{
  "pixel_unshuffle": 2,
  "label_smoothing": 0.05,
  "init": "kaiming_normal",
  "orthogonalizer": "newton_schulz_5"
}
Rows from block 4 of a small segmentation model, named by matrix and row number. Rows with one number belong to one channel. Each number is 128 + 32 x the weight over its row's rms, rounded and kept within 0 to 255. All counts start at 0. Numbers have three digits each. After the name is the row's rms in percent of the matrix's.
After each channel's rows are labels from the 100 images, of 14976, where the channel reaches its highest value: "responds to" is what is common among them. Only what is clearly more common there than usual is listed. The data: rendered made-up planets. In brackets: how many of the 100, against the usual share in percent.
# convs1: first pointwise conv (model.enc.1.1.convs.1.weight, 128x128x1x1), inputs 64-127
# convs3: second pointwise conv (model.enc.1.1.convs.3.weight, 128x128x1x1, transposed), outputs 64-127

convs1.60 098:147143108145168186150142160122142120135132167130131081126117145135065119104162129182113107149153094101129161108128122112103121176118152069108152161164142103080069014098083087119092119113105092
convs3.60 096:141154160157121133141158187132147083168141210072156126172114219109135147169086110177164123101143117118110178097128163129059079074105024136111126141158150143096119135108164124118103102130158152
responds to: polar caps (73 vs 26.6); rings (69 vs 33.7)

convs1.100 100:157150034179069152121103128133155077116148136096102135123136108103138164131156103181093144139120134152125083135129104110206074080095140145167119136110130160150165142181157096067156120185112127
convs3.100 099:164100128104116128154143144064070158091119165069115180136121039138139111159087118143090082117100151130152139114183135165073112131185116180150080062135162067117168135078189152133129105154150188
responds to: cracked ice world (34 vs 14.1)

convs1.55 100:120165159110114099146086075087083200143081090117134122161201173163143125087124164142126137099122135133117095150065116138116113150134135116144066176105135127157086080152084109159134162085109132
convs3.55 089:069095106159155140071171094174084099134114127162142183129095076094126092093221141121145116124096077194084114140127181154086147086160151120101129118120082136124144185142122084145116142105142125
responds to: cracked ice world (60 vs 14.1)

convs1.104 100:147081162109118172090175104125122100154125151129157125144102147170111150152108095148098131150138066118133084069129158113107116108066130111086140149134127066169153180139076083098124108107152106
convs3.104 096:119173148100144119097158208124118123183113125157148111121140114112119152149140124128149208126139127132147153147127187112196116153136175157086162083155086150175116107124192134126132105151118182
responds to: cloud-covered world (56 vs 14.5)

convs1.45 108:134112152161134178204107124062146145113169140184115098129157139120126119047094126092107107093118122110111099137155118108043097175077118064138109134135108084124171154137153127116163112102123103
convs3.45 104:119066114077114081167137116124133114100178096074092151089183114149155103134100124124149160146138128100160099112087101135201065164127152157114133110146097109148142090132111157103090164100127096
responds to: moons: three (51 vs 25)

convs1.113 104:151119135123129161149104153161125139104118094165121096131096108192164136091118136147179045099113114123109058142103148144092131072073130117086142124118093192127078106152098075156090107104161142
convs3.113 100:140119138144101152132107146179081137123130149110170109113097135108145156150101147144141146066117123139118102126116180083139145068143201109179108150096188197116141132118178088105101197095159145
responds to: cracked ice world (56 vs 14.1)

convs1.52 102:147140142085097089175107124095103118135126088117145162159130127159106119098140074077141059165135171134104118124118113085109164063140150080145190126112157151000163107169188151158134104133127111
convs3.52 110:148114106162126119116136128134108134143105118132205108105145176136131178114202111090119141127119142088139104091118111121103087190077122107111096179211190150083073096154151122101134110100117078
responds to: lava world (87 vs 14.7)

convs1.127 102:116138163124135108103135085046146143125074139133098107143105195130125112135164124197157156158098082177152159128072179162148148162135111103089095162147124137132164073117112179103095099146129146
convs3.127 110:116166090100057074128089097186075170163125122158150097125119154123159128104116103179131165121058157142071147111197125140093095129093119114185134098133077120128133137146162165085116101112112203
responds to: cracked ice world (42 vs 14.1)

convs1.91 104:111104147110130132163107055165120096108081186118170128111105157122116087139147127112145121128144142120122146169153051108119134113143152138120152179084088103094183077140118184104150193179135123
convs3.91 099:120110167150160104086169082156118168064113096156140124155094145095139102149139098115082133113120083156047099098127231140101121138159175098161152163193117136122105205071147061149079079147160167
responds to: rings (68 vs 33.7)

convs1.49 090:205140097124077117122128153079138118098107112099166052143093120153110146101174114165152152145130139101167136176065114130103074131168106091124165133119094157205176162097115125136135081125138179
convs3.49 093:147163100082165164093139130171136052148122135160193084099101085107138139100134114094133084150128188125129163131088064125167073155111148098150088123154090105141189136118143101121152154102136165
responds to: cracked ice world (53 vs 14.1)

convs1.16 104:125133123093132118098100171130153136111085129106162148097130093114117087120063149109111151074181152078146110143122147151150129082097115126130096073174110098089112160073110155106081151135099103
convs3.16 092:114140071161135141118123053127116110158109074122086174145165176149144116141114121198129110143059112046063112150121102113105147179136091132031219145163118105106090114143158116184165140118159112
responds to: cracked ice world (41 vs 14.1)

convs1.116 101:164107155125134126131165100139124129142148144110104096143136140068033115117118141137107138147118138117111097086117131182123125159143159125141123146117178092137101118197178100100115147140144093
convs3.116 110:089111102060127100147096109112151081087112122117134102092127055092116202152105113072095160135099129105092177116079132094127149158185131121121112089141124116139124114147155097118105155147168156
responds to: crescent (58 vs 24.6); cracked ice world (38 vs 14.1)

convs1.35 098:119128081227086137124138174149110129085145136145078137125139177144114150120110147184131182157115103085113181137139093108167160150085165109080097122159062133100140149099110097077154105148142178
convs3.35 102:121116136094093107146106090074122163098102098172194165114140145120071120133095113127137131125122191104103101151135128119106080210144146130086155199086127160127111118179055147159159159115115202
responds to: cloud-covered world (35 vs 14.5)

convs1.18 097:128139086158119138130164164175136156125100136137072157139170118093150100109177154105111114094135169172135162125119179130080067175090178118139151216150108065140135145104064095131120134137129137
convs3.18 092:173082181138149146117106151116134125128153143107150094075120132162147096081128146101142134119081054108162179087184175094145141119150113116099141089079166139145072157150073167125129078151180128
responds to: cracked ice world (42 vs 14.1)

convs1.98 101:147141061102128147184075090128147092098199120137187159156144086153142153116117096153179108147101117165138109103143117163104119140101171145125110099067127183114098173085108085065095133090142105
convs3.98 106:105115130094122105065166101065129192112205100136102165076143089142100133099141185114170144117093189112115133104116152180096147107132052137119150079165120145098108165096133116137172085159135119
responds to: polar caps (57 vs 26.6)

convs1.20 105:200158110173213149137068138128130107120119084118180099172138167146133071146094101109094142095147143127174160147079135080072097111147101113135150121108101141155142093082098150166111171118059152
convs3.20 098:104133113141137147132163121095121110138108125160118134057160096127116130178095131147098108090151107127147138104136069133140098129135094099135140131143126113087103135119156151099095158106154109
responds to: polar caps (58 vs 26.6)

convs1.126 105:125155111138150132162104145152093114145196159148119128207130127122073126149122156146125152141109193111167132093218134175091091144142143156139145032097139169132160083127159115174095117127103162
convs3.126 113:143130113093135161145067077182143154104108118144099068091064165150088115158090130189136158138139170123137081083115098120133158074118173107138143126104114074124165200135141098107098109175148133
responds to: cloud-covered world (35 vs 14.5)

convs1.12 096:099045170179129149124134142084163179162190144114101117150086146153136127107146126113139111125102160138153146124170126115087075130145121102096160141130125157119182063181124109088122095161117145
convs3.12 122:161127128087126109141081143180086122175181105141095144140110177111160167152110129192178160076127139129099146101129097175092109131119132140136130134165118150113145192086095125140092148228114120
responds to: polar caps (57 vs 26.6); cracked ice world (34 vs 14.1)

convs1.34 104:110076132192117117155158114150115153059086161112157169142124091149134143176105152159143189120109167159158092163135102125148122170103081124090153114100126058117158115230150133147129125183084124
convs3.34 094:183093056176166104107214064099109120131142097134140146116181112147150138117139168104119108144147164136118161112136127103083196161133062190091137092102090171148099078143106104161092116137152181
responds to: cracked ice world (44 vs 14.1)

convs1.115 094:129201134125088121157156143095167102128140108157191141138120119125114138129176092120182080089075127153099123142140108180158165120077105074114176101085069140099116197119159122139103104160147091
convs3.115 094:088106077066154097101141133081138141117128084142117138100142115140092122101131114118127098122152125119116100137160137167109084099140131102116116147161109149107089170051107148092099170094142132
responds to: polar caps (54 vs 26.6); cracked ice world (32 vs 14.1)

convs1.124 086:112148126146093111108167128117143192084186125133176099138133154161052060091113105144105139115180077166181127126125129060111106113106125094154093201231129074130100147108194106089125151165139149
convs3.124 089:086110122054147141113091099138113155158155115102137131107107158162122118166157158088176104182131125135123129099128147115135069114114131139145110160168165145182050142089114109135177125093109144
responds to: glowing rim (86 vs 40.1)

convs1.2 101:125103138102085102072178096086093130127123095111063174126112107145194147136118139129105119085139123113093149202092143115160147118115105174078123139113093146140107108104144128119179143102154128
convs3.2 098:130151103125147063185103135158113152088104148141195174167078147108129114107158112101123185162118182128120110086161209082100160157080088136070119178090163117132082102112096136128156171157114136
responds to: rings (94 vs 33.7); cracked ice world (33 vs 14.1)

convs1.119 098:117169143080109129152054107134057172187088111138096099104141111105130120146132093108179180139112111112158048109149154086164109107164146103122133134169153095046057173126169131145104160138102111
convs3.119 109:125072094119177123113112116153129123120085105121134106128107123137081110122116118111137184169135142184095229167081081129088135114111061158200122085054122130105101133135052126126101144200160116
responds to: crescent (59 vs 24.6); desert world (33 vs 13.8)

convs1.22 095:151119054155138193147109163188166126140212112108112145112154160171128115071125170180105112136089129078126097111169125139155166157114101156108120127163061104140149146166156129059097088131161145
convs3.22 093:163107120099159075141142161104111146091169116156113179115134123096127180161072114125106181190124118135148092138133140158154175075119050152105131112198074171186116133134172126153138166141134124
responds to: half lit (53 vs 24.8); cracked ice world (44 vs 14.1)

convs1.125 097:123120147134105078144135188113151124152124164152136128085103109129142142130102102094120089121044222083161115170182099131146137174120114128131141022069181145122139104115092117096136126112117092
convs3.125 116:144144162126097141142127159129110094042172106042132149115108192111131145162137136041092103164105057139152116159096176114144190140147088144155143095114147128140098068135154170155172125083162152
responds to: glowing rim (82 vs 40.1); crescent (54 vs 24.6)

convs1.117 102:115120144180096169139117120147069129125116147177120117090145098096086136101177162091106073125132125064137136115099147107165120192087133080120132116161138074159149154138056102179119108118109148
convs3.117 095:138099164116166150105166186193124172155149110150076085090098109128177111065109106227092145143111090081163141070216129092164120157098138122114111075125150127114119158158170136098159119173136124
responds to: glowing rim (68 vs 40.1)

convs1.41 105:139186131141127156144137105066073199136167083092115116104149129108128158152134113107130137151112114180125119103098141104160107103004096135133121185144130153065160157097081152137131135141118119
convs3.41 098:147073156117120128147129123120191082118110103097075187088092118156132065142116135102083152084160181187154122144131156160114142081146125117139141160131131106120051120142212138165049151093128110
responds to: crescent (74 vs 24.6)

convs1.29 100:143084142139119198154180173149156134119154158127203065128119140142168111157129097101109078114133098148157125171153105163113131106160151131078134118038125116100217144127159125135119130120183125
convs3.29 107:120099107122160194154038118142088108098072134164133119095125085085127144136074141150153096107072102142116132129093176098124162115147097103173143122124071084120107061137140154092140134089154210
responds to: cracked ice world (38 vs 14.1)

convs1.112 095:135114157141181070136125109077095135093080163145145143119113071117140114178182087105086080014135147138079102142143054162153147124123114073165165169116089144049149103117142089103077135109125181
convs3.112 099:149097155152144175135136162103130138149169073092094123141144134157154135114145075192167128134117163134160129144074151111171071077132100097177139074087122147175144166113184156152116144148148104
responds to: crescent (51 vs 24.6)

convs1.19 092:155101138136087126127120147161135184116152105128152126157112128105068135044138173122148150153139101139128144108147122103149150105169143142187162133141130083078087136132104159128114137127150116
convs3.19 110:251132135093098132145092128169160101102124114123115137149092100124091088151169084101070153122107092128156132184153141110113077167202135091145123066073087148128108125128110125106132091209126106
responds to: glowing rim (100 vs 40.1)

convs1.14 101:174109121101111078102079134164255119126159093098110148117118116115102083182103131169193126149172162123150123141113125158098107137141147084152099158061129126128181136130125111139134203134113098
convs3.14 095:127106075191134111147095136151187106105113147126126126181148122120179098093107138143161187170114143183095050103098140102129159157128155131094115098136096134112138124115129148146127125168167136
responds to: cracked ice world (35 vs 14.1)

convs1.50 104:129108085153103167101210123141138123074153125109120141149166128087075145082084143140129144158138128155142118138156153117128148120156109124138088175157139131070071170081187133160142125101072115
convs3.50 116:203120102105172179122119119104113162115107126167117098133131098090171056149142121098108153128101114117103155123138204083128188178149161078150153141103093149139130123141164120073207138078128136
responds to: polar caps (66 vs 26.6)

convs1.46 092:137140150073078144085105130183160106106108126133097147089164080106102130129133108141120089091085120174121131138146119044142123091135154162153126174120193124044107127149157157108078100135154178
convs3.46 090:124096125113161127106094153214150111089121099170131184189103124119121093172101116118214166162184073170096098135217142115102102148137141178125150177096147107161130147168124088123179083185064172
responds to: rings (71 vs 33.7); cracked ice world (32 vs 14.1)

convs1.109 105:081135123157126128134144093100135206128152149089098108106116136139151117133117146110134158105123117135162103122166091156101132200159117096170124172168174142095103180139217123120088184179109109
convs3.109 098:218147128115174117180104165066077183130144083137123130178181119120141167119126143099076118105183111108171135122109168094178149133141140069095111103163137087125116087123162167105139135064168121
responds to: half lit (50 vs 24.8); cracked ice world (34 vs 14.1)

convs1.70 098:140135034125094116162115118140139107151153094137118151084115144066117188115119058149156143143090135100132122122159138112064089107134157091101036148179146103174117155149115074126137159141162077
convs3.70 096:088149136082169088095117111047119156133119120147105111051087096096176103138088080155123089118092126136203134108137082152062125150154172150088165180101165133135143102096178089149108091091149071
responds to: crescent (60 vs 24.6)